From a checkpoint of a small model that predicts concentration at each pixel.
Model: 48-pixel images, encoder norm layernorm, encoder moe top_k.
Training: 9000 steps, batches of 128.
Data: trained on reaction-diffusion patterns (Gray-Scott), 24.3 epochs.
Rows from block 0 of the decoder, named by matrix and row number. Each number is 500 + 50 x the weight over its row's rms, rounded and kept within 0 to 999. All counts start at 0. Numbers have three digits each. After the name is the row's rms in percent of the matrix's.
# conv: 3x3 conv (decoder.mid.0.conv.weight, 128x128x3x3), inputs 88-109, a 3x3 kernel for each
conv.21 100:516477511434690437524527562490518486513500563525526583493546497470605443432494495512500419520350426483484515533524553430540478465489547485467521436666475519644542519486481432518550545510520450573581479527431498546504527416540565511505506545464413537498427520555451496565448508523431436485451571512537496517536569531566553463453522476465563450490494615543393441518467497494548472530540490469523493495590486544564530543515499532520447522479526512482463499587465442495543503555556419458509465451561554579468546503542497477514511473439473560439473497567547594486439515451507524518543408434550496599
conv.22 100:465499488516494497533438475494451506447427481458384537573473441520534379533475457525463435533458500528504563493489532573403355518480415498483510522508534501458576481513561434543595504591495437580637491551609508364596502459574474476665574499536451478568475430618535435631446547493558442512494499524491533478481439510591486508525460516461576491470536510498468429505425441544535482497515580564464568476529572507483500492475508445485516510584489443624489518542498543503517547460560476493388551539581531582566412506550570454515507438464503466485487509602549509499411385528475522540612578597512542573
conv.23 101:526496452456500561483521429444506543531505512500439433461513516424557437501507577511416505518630422493506387469494449490423516407540510551498548442510497553572504550446499539510457492462522493544541514413503510465529560476473509586569502536584465459536508480507553533535496459517447311421481504567497541474527617451493570516509441496460515508517550527492505500404475522523439515462556540489418519501518503453501486390467551457535535408576499559669523488537524529423515448586528496484567527467518474527463556520437481476527541510566491522530576508435456498469529629492502562444428486487493597519
conv.24 099:493543501478433542496481447570446454522507589518547575534523399483521407531471405458518541524593483503494524507443493480421489509433506509516559531461518546482530483561521455595562511528549481549533465513537482543536460466529407537595459576537562502536505550537590536496499512498456555476478529507413504464359470442500508529488497523559495515494429554545564502462436520518502527493593471434552522512486483544467488507494399529497506472535587621534576478546537502511570510471480513544584518504565488614444537535517513582536393440478509501560482445608525463528493517572490536649554569564479499602
conv.25 101:477518523513482455490446479449496465602615491555472442491575547473509545530543372444467543549513482549491483529587510556545560323432377447533475416459444544456561482502501509491446480504523492455489438446459662570582521537483490533494505465510477502517469395487482532497526510446487471427521549572504455509472496545555498433501463530490487432507526458550493512434398564483343494438529540441609448437586512524559534544544519480442535510473612597598519475688533532455506497627462506476463514531525582438507582547507470483521430489469412513572490509545561564492450434535509500532534490547526534532
conv.26 101:501493450473556551493593470534459442497511431527509549464534530452505558498450529463470470462480395465438434498413470460603568508479482404533506509532626533455497475430484513556527516480471436536546544558416465545436526462522573417460482533491501492542485539551503538507531538555509509493529549541487410413559618436554552553519509521485553540523407510486537519466480483582353466480504490417513471462507403459539580446447490486503460482474506458316439474601545530456473441694510492521456578517458523465517458447407602534573525574436521529550457482427509415413416428453485430450457619534444422564
conv.27 100:511396421411435607493587495470446442465489496517451607498536464534490480556473512532425514599416480526463480511482560475532523539509457529535584467557536507469475570442453465504535490526543424489579471480542414530469546552538570488577506518599454506590507445556491509424507530569466571643393448407497432492473495408504607577523531476488518499451453481533528566527577452554558541531543506479460580464453521459520552495493459532529514563468391530394483461552413559411424558519443431554436448456529529490471463441517504530536599470398593539444458444510522404481451473478436522424493502592561566470
conv.28 100:511546430498402425492569570534545501469440550443523496502428474511528508506461442505500478462542431484470400462490456488411519507470529523465489534497529461436517493480527509599496454596523482510409469469484527472481488506582532571555508473476511561523424503547488589615529425525432425488469460532461481524506638514480481597463556638487471594488438670533465505476439518491586457569451455552481553494500502505489517561510540499565537490436529490533456452415424599549471428434429525460483538461534526462488436603499512478416474514516498487522528495396497521512439509538507524585513587465508506480
conv.29 100:551506518570552534511476456525440555549473485476523499491500514472551415505496467526532471409495445541540495408507516457628498501504538426458483472535520408494483533508493495503436492548529454476519501575457496426600529597444491468395474449453541465549518499608485475463489523511499538579467567565440598484466381419503538483552533569471530479535537491468483527465496547501527568532502511462475477490526544539496529466535467492437589460539525439514532497495468454490522565523525477412502528517510485464538506562522465453477423490458528517461473483524653618525554483520426548483411572623437494479
conv.30 101:502581581538572516545545471473549527548499370473471438471561587576522550494458567512424514527406451456529547470546468544525536474505474520489481385608492521566528566486518448596477452511591556493514603543484489474490506527587546502522489499552526463470531506440580556512503464450496498543545473496474495488476548614436481523420463485511615516538615520494478451494540501517558443448431467434521543531490523476547508528522553487443550408497506488434429479581524575499529461543384558408453385487561500473493495531468520522517463562437504484464580505488556517532499428489412545480452511454524593379
conv.31 099:536511530495443486434465526444540405413590668544580608508443423531407493542442530461513582471489546510534539456491464424544458567487488538480456624496519602512457581471511468521432479545443503451477465429514467537479549443496523523486543471471512412584449673578473570506512394585517565519414453492503565446560443438534549509515459494506462448517532522472381512536506436516573512491442498485541405515495455456521384482477477512494467536601519503455511483482529541527532610474506494488517529457489435616435463633497502518472479485472496416445502463561502474501501506500493529544485524441432454479
conv.32 100:468458460581570491551534616418460466494519480581503478511448498570550519530514601528470446443451460503564536527469515492467477497568441491435480581608552483500437457532541557614541517534464436453491521535532508446498542443488485503525467490479517487468476422390453463429457505473529447491522522484539569531449426497505539443587593553479580487411414424441615466530652489479541523419477435468486504542568528499533562478459542466418478517544537482613453449462434475445471551464464581519537497411492487635509512538473505551521495551494494500559420499579507506515420534381568508407529416503528487499
conv.33 097:513570476399530499534454562543556503427448517529465507508536505556446426506532506495524392458443478501576500475530529478452516510535530542493501540551468575496464458530500476541560484565516515602533483508642493456494538519538542590517497444619469430417505580492563495502528510484517425516550571462492539545554534510490489544479427576481430513548383622438474647554631448511537439508569393561431404511436553517543395500572513530455444524503463448421582479535491525437520532496503501433521490483545537480492466571581511589515426505659521536525514440504492469616498529458511506560451575482542487553
conv.34 100:470522483426558508439542516553571470397503506492534448540507512525515536462529565501459446472583452573489383491567569494584550459515490487602464506485520561434462542518490473510502514559505467491452475529366451522453479492481469630451553517535470465529525521517527468539498519587477476491503485660488529453512459499490524533513465514470585509486549464485498538508457437458471507507529443471580473535539547491526519456433500511402573517490617536540488486479437458450556458486469512485517581522417536503439553509431480456472494569544565488479542558495531481418537461531470456427550519504464455486
conv.35 097:471455435448545514447459530455462409490510501516554547475541567511379543499535551493455480514607513466453498521493446513501488519537512497494479601604558549496528520502523462565529484485485490510433592352564505532483519440466514503466471532496497455530507534471499411518441469451539630557558531504538496517538536417485463500498618610565456499470546425478452507609570593457486536459523572497536497570470386577530465427477515522422500527543490484486447546494503431544567499543618450504611490500445548593496404492543569472558572629440567432391525503357570571472444516537517494464460590447583375490
conv.36 101:542440440571382524537469468513450519439599508551469538531427467496364500432435431473524525482557566475573512510501573495497489519479443469584526522452445464557519576445498557538540515506512547495544476513516506505577434488479515519547478600555455487549553469498519534500514482526498509523536462491577466481462452399456541567515594446473501435457543472544565525506371456515319468487617438465578533486506540496510524449457534495485435455445434469464474522514521498536553449540547466570518530507476512428507557444549487360421577495495526478485476503490545465532575494438466456504582457618492480400
conv.37 098:553463412496473499479534382515440518475473487486474538477485446482547440512529475473430536502566423537473459488510528465491511526563519490470555487515453531464546490477425505425432497455402443477426466474482493546378436473537509523452522478539522474434472453482532377489498465525506501362513513507521515502573534514457489469466516648453499674398594670533483491502493396505545469530517467530535517531496513534491598496505627444469663501512537464517400600544470493544525457529435507513452486450414481514380512504400485486423512555536532523455522437482502494507512538511454405565538476486484417502
conv.38 100:551479437479457546492545564572515473536489500466512536463486422431455492482617550477557520552495485403379569509510412558556433464554581593545538488454547472426482419440385541443485485567509482533419456499517472523486466484488495478481494479448543442492466445505553501546533549495439460436496479511428503502460639479489462593477507499578492428419524510491473477392530486522520540526497460430571499460429508498557511476431476568474455520481503445604610516497491557493483507574458478471584532495479452482547461525521499439451527317530456448503490463463459486505541566455508452480530513520513538540
conv.39 101:510462524529294409463577503502508505470505466529424545484499439478391461548430510551574426520606506485471453507498526532339472497510401464559551489554535484558531563526480447526473513552570493527548526561441475562481461496421548439584490438579458570520483565522510511551524432538557392514521452495504483492495569524539570505483524496556488468472489537483565494423482554420646497520399513549544414460546517436417527444590543500480465499630418476629496472455547507507502470413465527569565524460517495572494511543494410488522452568436632523564538493463528459551481485402472509440536486423559430510
conv.40 098:521465485480440450500482493512394491508525456513515516467496492482394538477398529497490506490461499432446510490463472545489580443444539454500481429493548462491488497454551554554515470506472410550492432523530503498517517519586609500442506577558466412454477480411498567449529450507474507491424523596475540551494600523468450483598494429559458367595496403505506584475576504533525457540419456526485549559556525480509468486482538511484474569527526492471456539467497606536463478595489524512370491474575535539568476476496561464540486551510536464471503479467483427487420539541571562629518514495461485472
conv.41 098:529500458438529569452452510437535533474500392446521540559544410502499493473529474497419487490549506465452451505471460510501483430437491474515508470521498520539532524497535528628549499566508528482457476527529445508446509476562549553510482560624553533487516495380546584479550559412460490442536523559451455487499533504491457593507556626512514670523539714420504458463542416516534451507548424484497498500518461413475513548467618451436518489566551498512579545552523553456499436570496570569587560479411509499436518597498545515521459477475555575552419471418444557506458527554458473491505528475552585513
conv.42 101:474520506500481514509501511463542401341324439512525492531578505497492499402494549492607514468460453466545459488498484516570479452498503567452489582397552515543494496505478475512439517528566471452542503515490476545476545408453499381449596479519495497447470372588550471438532575476615511453490531519471494479486538483519518473548555507540474506464493509572386531598536575507563473474481526541567504501561458512461555447472514462469478541491551377578600543509424556474535464538536562536608415514438526421499402461429615519481553425578493511546452469441617461418411602533508470497568541542512523518
conv.43 100:508402522428425518596473544496429549434362540478489630459477517543530538485453524567493515502462482565448543471414536514452487591521555477489508474445568421463459500365553506452560492441574491526492531517509504586607466500550399387477463516448467449484506486555505489645509424477530433623548483489524494427526550437542512500523512520411550521444469484546460525425500578592566574444472404527510566547524509499524544505590552489561490502496472378442365476424462568480508487499453460443513491469524507464526523608490517550428404560510460560434379343486532560631552551475527552516510506509470425488
conv.44 102:414386418365555434494677564458517491450383411483437484476481415536519534510418474438494501515587497520467457508469468453519453541523469461575532525459534494415540523562533548475555551529535514588486562426411510468533534554568565485488569494510500495466511432533430498545533438542515437529471541444580432382575571513524533478497538534492530478484475494493494465473503502517510494542487517510516476521572519461453470474450498489434498484484422419496489570544525434561583414574532424525599485384530479452453521499512539549533551562554488644473594532536400491397449512485539457541484635557484588547
conv.45 100:534515445490501552520410567537556577538474647484436489538504505460476405478464421519474520543441528505481581565516525438408563534521519504507547515555459529599569484518440455484494485522498499504543475559539467397481501408430510540572477480409452471471484494536484496531551482537502512469521551499503495466438487456460469495455519483489467578526635510437537487567636513488587529506537495474495450492626469554492432483452348558592505461483461483616564424514453407485496517437460515501415513526538584438476486515487448452461485540490530434436549576502500539416512496477499462489496464466465491504
conv.58 100:565428553495442514597399515560559528575563468511518514440487458441300518454497569521514484558493510480515547507491481440488538458438473458459493413524507430509554546442496514509528498453534500561565458512477549458540491581481500526450522583460479562479510489580478494483514435461429465426483427493473434518420373454512514464513538493583472470526507475524501537481509452508499578508533429537520483397581501461549479436445498465542543456429516483506513535541480473550548536557521507566542597550411519428458534555491425451461536582534439484463502486474553400463513619574435476517490540593483386496
conv.59 098:438521517518520513460589461446435527559342441558459502516447494523430569516491540452522453469585489598525495448478489467519464530459483493557493553501482500453504460512538478537486427584523472575463538443456494534500513544556451401443433526420502576530499493484450480491536546475549722514482481489550525531470464520484537481471522553489417555415460548508512480475624494494430512550459496543586520459484491510547492581450511549419500527486454518487515498454513434446550531596619479514586490517525503510575553484487490514596471453475432536447504485475545585533443468482438494512535469538541494466
conv.60 100:466550472474561464500400432520562451472568558495448379551515555471435514468459467515470572540453494452467505509466519539442590487401408637415539478439468495522540476393556485473468551545553503386498468480377464507510493509506442542482556493454479509501433549552565547503499478554437506467497483529501497487542374441573484492493486509508446495475595527455483505399430590481420451437480502509495566485518518585474465489471466479515466518460485508544513487629535436489488518530499500549518535497505576414490558530536492560491520556479517579511536474425502405429504475539453477496544438456495501529
conv.61 099:525451484451485523459484502503528468439561527507549513517454507571451492466445461532518535462474473468440456511471507484602512472487584496513519573539500556562540483552442517553536565520488426433440503443512557449531481591468524449447593545525417400482541478595509540519449451506552484475502488534549560507568570517545567492473543389507465434565622510455496537507537408527477476493470500473530465495567507488473511551495483517561520516650515499518556519368424580545492495482426546533452489386442445402527473539536504540545517417488560477502473492440474554510519475599513545589400497526420521575
conv.62 099:513498485479460485552479468443520507511505583514554527493510412545518462541500460517526515511554527504521536541479466543534439544528492464475545501466442520508426480505541480522485439418520512478555451442598526585592564509512506498486491471525488451501469486533524597467443513498454528558499513563506490481442518449474406408493414563519521480477472504469504475476373460613440453444532574503579674451442528526483428471542465594601527499500547520469586459434543535611517464591492485441472492497546521528635517496523497535525450445469476471418516575555548472558467465551373442518460593459420483496
conv.63 098:487520516529431426496448466475453428498505521556509527493566556545496572467426511426513495516540537529401429470426481524564509483517522499593511502468492534528500489456495506481523612549561539502505465539484498475446536509524498468473463584570499424486465493388532464440529521454537512464480549490539533374494487491538482542482510367603521329557569380535496460559524479556588556584491543465528515470561596459507407494532518517442499468453517539412517546522535503480506480517460498520457577526487448563433509465522440542433593516424543470515443504459553583451400449443482548497496520496507522509
conv.64 100:530399546443511490490457542507487458553430526469548522503445570486655522493524503445517509539446507548391502507537501435573473444466509419568394533380562502531486531474456514510565500556421447484478563554407503436547464497510534324455517505474419552553508426655505471532545591449624636438509481468600488463540354515522502481502571486444483521516485526458441460479573507533558537487558500530525464472489491479493538481564387455539541430412506434503541544463475549503583553434545514463499538462480471512506515560450514492487473431438439510483538497511615497468518494495467438482592410409482534421
conv.65 101:529445506492379450496520517474489558504602509528564550474490494506463435579385512543484455655451470546498509432486477559416522532602515482598484529716532436426428533495456447592436423605510543537466534533533495526516486498506544393604508360497495542459491585477513564563500539446483500495526527548456468459568620527495506551537507487555485499451516590486398497479665633518532508499555545417516518528448466498473558525425478609475471449599482428445562459444481472532527486511510459544538526474443575396538557511486482373493453401419438491451553500598524479461491429502467537441419446483465518572
conv.66 103:462535519568490503543491478482534434489456513505499481450476594495412534502508549481574483560406460548474535532539505523518528513499440477440522487517478474598583411558527523555431520451489442484439583508469494480545479492426462458524442604520520549457497538513528344539473421520438495488484426504405534506449555487472442507510494532529507504458450514541498503378498481467508553438362527502553498477504541540514548521453594534530456552544488517415526477523559448491520479581466556526587491500472526431472536506498528604528526387547529514564450570471504510464522572475461605519427538517470535559
conv.67 097:490476583489517585466492569495486516476395369506546461523465532576555549537522501516413466474496519502543481500490479563464397506526516574468470513503563471488500519533512486616522519594590493524454466553525479496533481501552533509561439548528482600530503505480424640517477467558496490497506588504531440460486573522563504539578463452498452373538465420468527558512476498433487501538546568526516576533503515517516397537416420486460397456549487539565493517593584432548557480519633487586605502493526440520497429612580488546512498542485461507481482566461430490437474501489468438531490550571456549524
conv.68 100:490542529483368459542554541556506494481491444559502507518517535547487409488484515481476475523482420455495531485509462587427528559557452502581547597509609526403499485484441520502487480501543533496500498568479503513439514438470634582448443491475426496474510577475512561473574488478438488513495508457442595529448489561551583454526529480534484591523532531509500431480496634530424565430429524493576516485501481499489499548510440453493472457536522446543578519403476535472494537538572525467496458593489467476512589571535498535538508609497539447511492512567432489476480522468508485533510473625517505426
conv.69 101:487497504465473320462558426481462607424270369513454559504453533534556565524568393418471491409479560468520491506462571528464452429473572455499491600511507506483514567562552516562438504491489455465440537556588489461510447449407433484398471483483548517484526430554462471506475565467452447578516485521538574490460497521452537516566474517533380488500534468464552522482589564517467504473483492513580450521555505513481443484489548538573512537520531483560481537472536506483517493477500497540493518529431498494517487525518473399527501592503544511479477456435557555554435495525484544416542600532590537518
conv.70 102:612638485603499497515503492513513508542503522593580579569596499473594510544534576499424560486557509566521525401553561561571584539483498525464445466380451490478408458480503450453487472412525403493436512393532524489454470533472453507494449488455496460508479510647470378604449499430456478505389477529442461396495494544499443441484541451463569549503618433582353524529459521521480499578494444467554463481464453553518530569500556499571532502491434406539426465448415450487446417453535518437403483505518500459598514471516505500539472447414435392393446544451536485496435537571512452516429563494468404499
conv.71 098:562591554472534516411477492457412419474394520438441452521445525485529499506539537434473460530617545476428496485484477489511448457535525555472492499434460580453499522542476514512561532470494502475477467448451537377446598558578540377444542548422460406516485366593505432538477440458569514555587376459513573429503546442576471519535504461487525481560627536514499524523370564546476589539498530577538533505531535476482473461514481517588507583648528470542513554538555509569544526479517496464504444563507498548500481511473516568492501445545600511447478502490526540426488525439588667477512500529591530464
conv.72 100:418443559447467535521457534518481541459475391489464481539465545517499613469408574501400421483536505529424484482496512563507462450518496507554470484605499570482501534538518520548479493530472540626387480559460440448474471516437457450440449462563515407485580435514466474649505552407490592436631470465576552537500651560527470492500516483476494533530536463557476492427594535547500471493490514476411485469516516479473473482396536528507519527509472542593599486433537494536516446549494576510565550489530499432536490536530559455522445510512560557522547472515477549397503578468474466532505488589530577449
conv.73 101:542421542496548474480474508646479534542518581589535513583446526551515497550422516591568501487494546510468493465473521593521601532553535491534488416541463482507464494558360439426424480574336585599492453519462481509457431536431502510486509591512529548493554497477533532465572437499427557408504464464471469402439553527408475454507506545547544512519522507531465593416502461491468483543462432506486444547464487413453508550426529524457538536529400481565429462519478405551450433471502441539464556481449591466481528503492447462442488409446497405482543519456537593500449463462525484493428413323496535426
conv.74 101:480495540469632554542409495442489495422288491418451521611534558508505493489465425473586525473358631499496542419518526514601472501452485604490469575530460441608431510546498523595648456471547554459494548481544436421528461532508495453505545467504507477469520480467473432500465544473465615467621560498528444549561421462498499549500558506570496481508522518466588547440626486552407529481499467470531503565604524532486497556475481495535460553433476457416524539473515559507496584548539529459459395413504469519528471527461545603488575459475559585485435487460376474455538501467517482475407577515507488547
conv.75 098:556475453453460519505491459583500544398477479544433541473497507569396517477433465531516538546506524440488443473568471453451390466490495493483543534506502531456537458512531559519524475545557537501561506517500488465507457528500493288506541534599539578538485503496496483497563571505504613450497482567456489491478575486544483519480494470466411475519481507603534463421651480466443448509511526545537533489519486550496445513436482484573459530410486449513532489469513502460446471581404522524538474500463573410570418506502527586529450437527505625501543538494514511499511490542541505479462525542477492563
conv.76 099:475560554512485494529559525490544515530357420556531446481646521555568563527483480487436540441484497496477522557533475614513472506613540508514488494455520484427482438408424521473547417533495492474469590511551490502481565454520578537526533448556525479461469483570543566495545409523484485549437580507511515461523568505456492455479492532458564559466524509542453495479360463513458631491440550513566531518436529516509520561612617496487509522528524423474458468470476474446480512412480458534504478541532471617526468494514509580541490511488530508473476543547533507584532456403460435570495553479508371513
conv.77 099:482533531505544480515492441379538501570547457449480516536529505389506517472476516432593538553441503493502412523438499541506469483520479536494520509514575460597464515495541497514525550551524476509469497598432451527471512455510590485437564575576452413488487458537426519512558587539427453520455491470469465526578564575524546612456512454546520497506490544506463414510559474492469549475434503432595508489555522483511486499455534488408489578610549494490433481534492476368510478678525504614580466460474499474451536510504509584573600397509579513504449434496492498524514524447477511511590422543458499537
conv.78 099:475451372506457448488493396425495459534514489470469551490604556481488490520538536531439481446451430541447505474544489456541582533530616531546568568531531529445496506560457566464577512511486535472486460517515416502460498455504523468489506538492497438486455469459541477473526511537445561462500515553557486547494470530523485462463519540513530537469543667548474483469554434504543597413565588486580500491521486536524566460581607511526608574447513455560499501555457599475452525463395440441465486594458454515464413425508423469455554601550576435564497444562455474598509587568534489455590443490526530487
conv.79 100:576486486480560549559365415517527506370467419516550546515596591476591561352492475549526519532385527628491532404539453388482507470512432493432445548638543519567519499521519466428482470526532492502437506517459510490535519497438515543457541435582504474469478533589501477572536499521564539500520580528460525482514499501533455425453542481572554539544508473531451465547551513452409544478444609483487479518570527509451526521609487472547475547498478517417521486463478553523462546489465581467494434527498466563542507527477492502506513458490429515490493470491490530450498527469494477516502562505502407443
conv.80 099:547454429528481430598477418420578471529556443540443477500496491460563492548500432417476469542371503527562515447532536606537484480499545538655556493632532427532467462477538497592543496487523536539520449509566479472581528522540411483489475527502523348494521637568566562560523494533433502490522501578450399480502472476447470558508421489493594511504504493491360472411512508499460563433505505429565562428489515489533503465407501532427524583569513430467518504556489508500476531625412483456512517455562563453444558453477464481518520472529498547490526517560417437494533503504472489559431451508521467550
conv.81 102:556485502626453519494494431514459409396465504493507483485509476537535509581484475519450410554451439484438558518512505595444520486482473552431539428659450474587538495605473507504463557524520485493457425558594514443513573510523524341579517492478489475483492465505489525460490505557536419520510567539485555602455612510487519493471514575543494572537542465515502454368570478472540438455425523558464515495595476514493538429586437534550452429522507507557615487563580472597481560410450536530534469568536518566424511556506508518555488425471507556502442401489562580506474470529495636487526456447447510574
conv.82 098:462483443438530514535531528493434477456558544459492570489515480499405499488484419479524457463556532569406538447477466548493581476537469520596546573502514450507519498503486518370495409537484529596532437539570525629502487493498505603511502388573569579483638618531511455481492469503526529499460448538466549425501560501524508452595578528528471545424475463496380513531447438477471493462532527571543526501473426508524446466491444473518447443449543492708435604465400542518510486529488484556451525489488510463572543526480553465469460634488461510447518472486382502578503453430466411493485562504425549469
conv.83 103:554497477532491482418525479498511541461482524519470446467487499527492492487514487483492568489579546479515513472478544540450510437486460449422519484507548435546544544532472481499472508468443437538470531533460477428527503557442473543555459502473474463471507460632498503623483520515519418518526478516456536531479478426493523540534491437475487546570534484525519484505441516500548532528406462455577456511553533505460515516471545488495513484538500550574503463417427532524592471522584521538559484489485489424455501485460548489524498444521484453496478500490518484456411470392499556549505443619499421480
conv.84 101:474469534439515496555558522546532510525538436520604498545453550532569593556510547539556476454408444516535521542509542427505561541561486514530506489622493509525425506537459392530463542486474480527403449517403480468406513551376502489476508461498532590524522668431513512436532465513422507462488473495501568513517497538407538551493480577540488516501535540447497493545565542478596555448550565465428526551342523438493507443475538472491484462609474528539427538497485499490550490432593455638557502498456465487464543532523468585545455651543487572518489519442466511430538506457536466521463509453507464469
conv.85 100:489519495475589570476481518461489477451456515488489477528561500449493488481554506444436538384410526479504485555583510479512544533572483466485492608568520514561503424540539579426451447483477513522520516584499467459537472469563534473472488410417528520476521570486448521440448557419495559491510504493530682486479423503552530437487419476540530471511554523546547447502601515496391472460516398555519574472515506535500492537532405538441576576517565499530594418537559406506480538454503457476445452534511455496564445480454573599542502421535472465473493539498488597448502419524492552539446518529525570457
conv.86 101:466543449530447509534517420410520525485463460419535531463609475513477484455490434509484522498579479490483431521548442468363436505566497540499627519552508535439415464523514565519535507505428457526503475472538409467546445482536535587639569550544494479410464489450431450480450498496434404494466524479502568510367602583508536535428525540505511504540443561533570466475476542433430528517455471439480536532568520559464517490502523419428521445437415519487506589537464480443460558512396543645524475545544569456445463458452559459438513500607515504559545523500479477441535555434427442504484527501438526460
conv.87 098:543519499480531628520465556513463490473438476454566563509514504481497535499469569515463379500445317569511388503452510523454600515484538511493477453429408530418519490523537457470627450525600575547510505493473558548460480470540536497546496418462548549380456551391553525572530497557492481516464460472488538502548571502469522638514493486481511532521493531475457487498481452530537548479569520521532627466604615485527486448599526453621456531457588492549496499511515504482491502463469520521478481490546457525501496582550466521400529533452497537474522447499473553531448497471499579533504592484501467488
conv.88 097:522433438429635411509522504489553537398484540500531491441545546545587524456601504501466520532401473495462515495520552485584343476509462518506459553584547567567453456429517516534473493536505483521586506435566473446474548526507433608428526457531444426434491442497487517568483485558439468503473575530400489508604547485460594529450504502489624506507415443515467497442606515605438571497447423516387473582559478519500421529607478482549523489417482540422509528448490548473528505583461471459488454420555507588528482571458510489556458363509544476490442462557503492496443502550491475556446483457501467558
conv.89 098:430560524573506492428495514486485525469441549527489494626583478495466454545413491519462594467525438520570481432480507502569549480522451529507456602524588535519414553490528582555485497581514422465563486443494563549519430456467477499600561567491445457531596595555548508478545480583431463495499530556500552464477525536487478437484487494436555527468474486535543465504558623495515468508509548452630497518449515462476436435385380502513549482541452522532561512510425527501475530523433552491538432530484529414589534501539466473497515552498498512437476534542452486356522507520520483491530526466528533533
conv.90 101:520546442565606540507442538558531390483536568562464543423533433355638532512447513512488460480524476627561501530482433575617487443432497501614523420518435475502465518518476493458485494529488472454439557517508487473507539472441488554521550505516455495531487538563448464548511446524499541453442449522499467507405394444461452523507489544476461518473509552425538517539453374394516460438530554602481453483493522487494500447505568456454522529471511566613514547602461415539498471541486525566486527442510454575462488469491480532599434356553451542502461545513558581530535467453453464481580564455566586477
conv.91 101:551428455477512562457507454463618422480479584490488527425496521557665473483523448504550490487348522561503528528509507528568548453560443420553488388566413547501476541439438498499524526508525501495450458515500471501586475482486488520485516468575494398557511499490515421494532516540556533439482550494489423497577691460458432530514535462514575481501522456480444471641480484475501446526494573415466406581531558474461521534531494448479524479474532404427519536464465500493471521477513551489530542455497590456468480536508492476489486548393572524440496467458553467540541494482485486502469488409514591539
conv.92 099:491575526490498394515510512383502468539543535538515442468547482532435437505593477482480483563548478570547432453454531481483489504512455577521565487539489490537483592523606546525530515479554502482447354467426510615419457455530538542503556513494558482474419407498470532456556618529521509577515497521502428465584594557470504497479496729513527607466487517486534413497505559439503470510578488475534478496595595466433547499460583554444590502523555489581652553455418551606534486623456526542400538547457489452405516558537539544468491543371473445550536520557481446475505491614491555502554515538444480503
conv.93 100:430498557533465558493373587479497499404405530600533532485456561471499508475434554534528483447384501449568531472538545535508539474507525532469463445550403461525571498548533501586511548578501554565476503526513517541516381493507450434405464519360472571499555459505475529568525567431542492573594549463427532510460570575464509504521459468441494436514527501514480515552589418505454449539451497534461536508546521518434492527586523443586481558553518518505552481503451484605370504403557566465480520571541502467449590537534551503426473445464517453429503563528545571575508547584565484542548570478528443471
conv.94 102:427468521437450497583508489489461575455587496456533575451500549506450529469529534553461485498548596438491478469566592523511609450599614551519449538564405512546466506465491514437451572535470508587446535480471534589485545535483514436548529545435501391500503467459515473435535488566512471520458502489540521494497524518588498409402594494496506515518541458547532427513502489543513585475500524493531507475460490482514464569573573471509524486503479522514413585498456532516420528535448473446454505466495486439464456472465532505455518525402473466377481533461461506418460436455557530404485417344526511409
conv.95 100:556550452513536563439478526478512408500424437427433488533399529497527392433513470504461476499525492489518466542569475545484414545536508525555538510498576443507516604589457586591480529536441483521547410439471463441484588495520428463500528476523551481458566390490574550524562530421558592476509624511483553443446475512482550533439424516488571524540536541456563604429416516469511542472491556522509565539475416473483518440529530488455540594562399591455537471549520483590484504575478505532459557643444511515448539468394484394551576379559553460533522517520493484551465497441488541441554471519516487511
conv.96 101:517442465535531496455468476519526581450463473528433477495475507480494541487510466549557485636390496492489485497380404517539495569473478437597437439461546474526591520469546477461519443457476554506555376500491468471585490566563509429593483562521529519525458419533553487380561510498472330455525506481538435562555583464494494596505492480587426514494454428468428513499513581556458449514583508479528417473564539501526530492501500410536518570494592434496508472510529542462398536594459485526527535528510532463506567443441517511526506419511514502508468476466563431494497647517519498426453491488551495544
conv.97 100:399510559572463490585527558460403502580457531488469558474602478553461455542418547461491572500538410550562483538539492564428620538559556504587561524511499447479430513494457514583430522546492554467481442454568438485492502419439548570493424492495516471525566576290476489464547579469493467381523577480531432539504530560467495485489516517481521492517474438482630530479498555407540510509605543448589545506527514489504436494391547525509495479448478612516476483525489522510486508547473479501542486501468457571439533498499450513513522638531437522517449500405478499528458444493479456373403549489563531431
conv.98 101:511468543559550475588433483453446496504470530414512498484519520429501488483535613409454480535453524463499492466560509463411476583537533584551515618502508428530451585599462612573481489376456476550479521497476530447449478567557596492547559453541437546545524491559447422579523491504590522547561529545543551527559528502521445430460427518530564504460490511481446513491607452396567506526522432497517492442537450477476533474499511453480493540468478574505439548520555537515513509491482549411484534504454478472494505464411497571540600592609474503504527424405502488481524451522513579490531502486504452348
conv.99 098:495520506523547433516568567551472449518485393526495486495531588511583560505448409467494466480532432469524446515476467481400442546551525413478554512499588473465574579519560568460537524453568516472519409525465440379476469511515551405547540446456462478463550444388508485596460539486488369552480516500572487475558552479497564532494469469537510428561515401474505501466491534556593544450534512579565578516459488523505415570486475533450433528540524380457533467501579492555589516551549461565433509524594466461544405518597459546550435422505451534510536501486532519382406397508503480521466498491529505508
conv.100 100:479431434467570467505614507536407543511508428434504432426536498490546542516501485436441516523446532451481493459486532501476450502504505476503401510671564552328477514503555517474490547713418534551546437414483481533485577571515474415417542488440432511440416475484411555389543593471505604449524557446490457528542524508555529526530590443514577513517461490563468557414573597516536555510513492464487481492432526553490526483452493561516477577528497518415422593534551512499574477569504535531580516468530535527477479503514547546503526440508510473492528362478494553547530496484468394514532496562425433475
conv.101 100:489500500466424523495426581517539555505497466473471527511477487539593466552480430502508562460480473502503489494487507552403582498509398424471515484494584512440561511579534554452484484441487529479570476526615520531460501504470550391475479536578475553507536539439468523485515504547514552494526462522478509481523688583516517509477516429502437552497568559535598464571528567442453463469498544432503480461549534419483510510552528526488511544479472462611510478443573529434444508495468538489553572460480525496490493533491450502466474535438512466551523533556487497509467505509508461478557331525500487495
conv.102 100:517383472452505475515522639469432479534511576495558542400404424456542437527583448506475543585435489499466535491583494468421542512518477464557478530653463509450511486505514494477600509515502546516537502464493446527535448576528633344449516442513486531530534416455446503527514574510422574480475492551505460463507643539532525465570522467533459481517570527504479531463661395469596465503595494467622524480573476510512529510448499502552474522500438475674483549484480555499508514451501478514529494506495547508525520559529514492543492382476499556528522385507506632499494565520487397551521481487525500520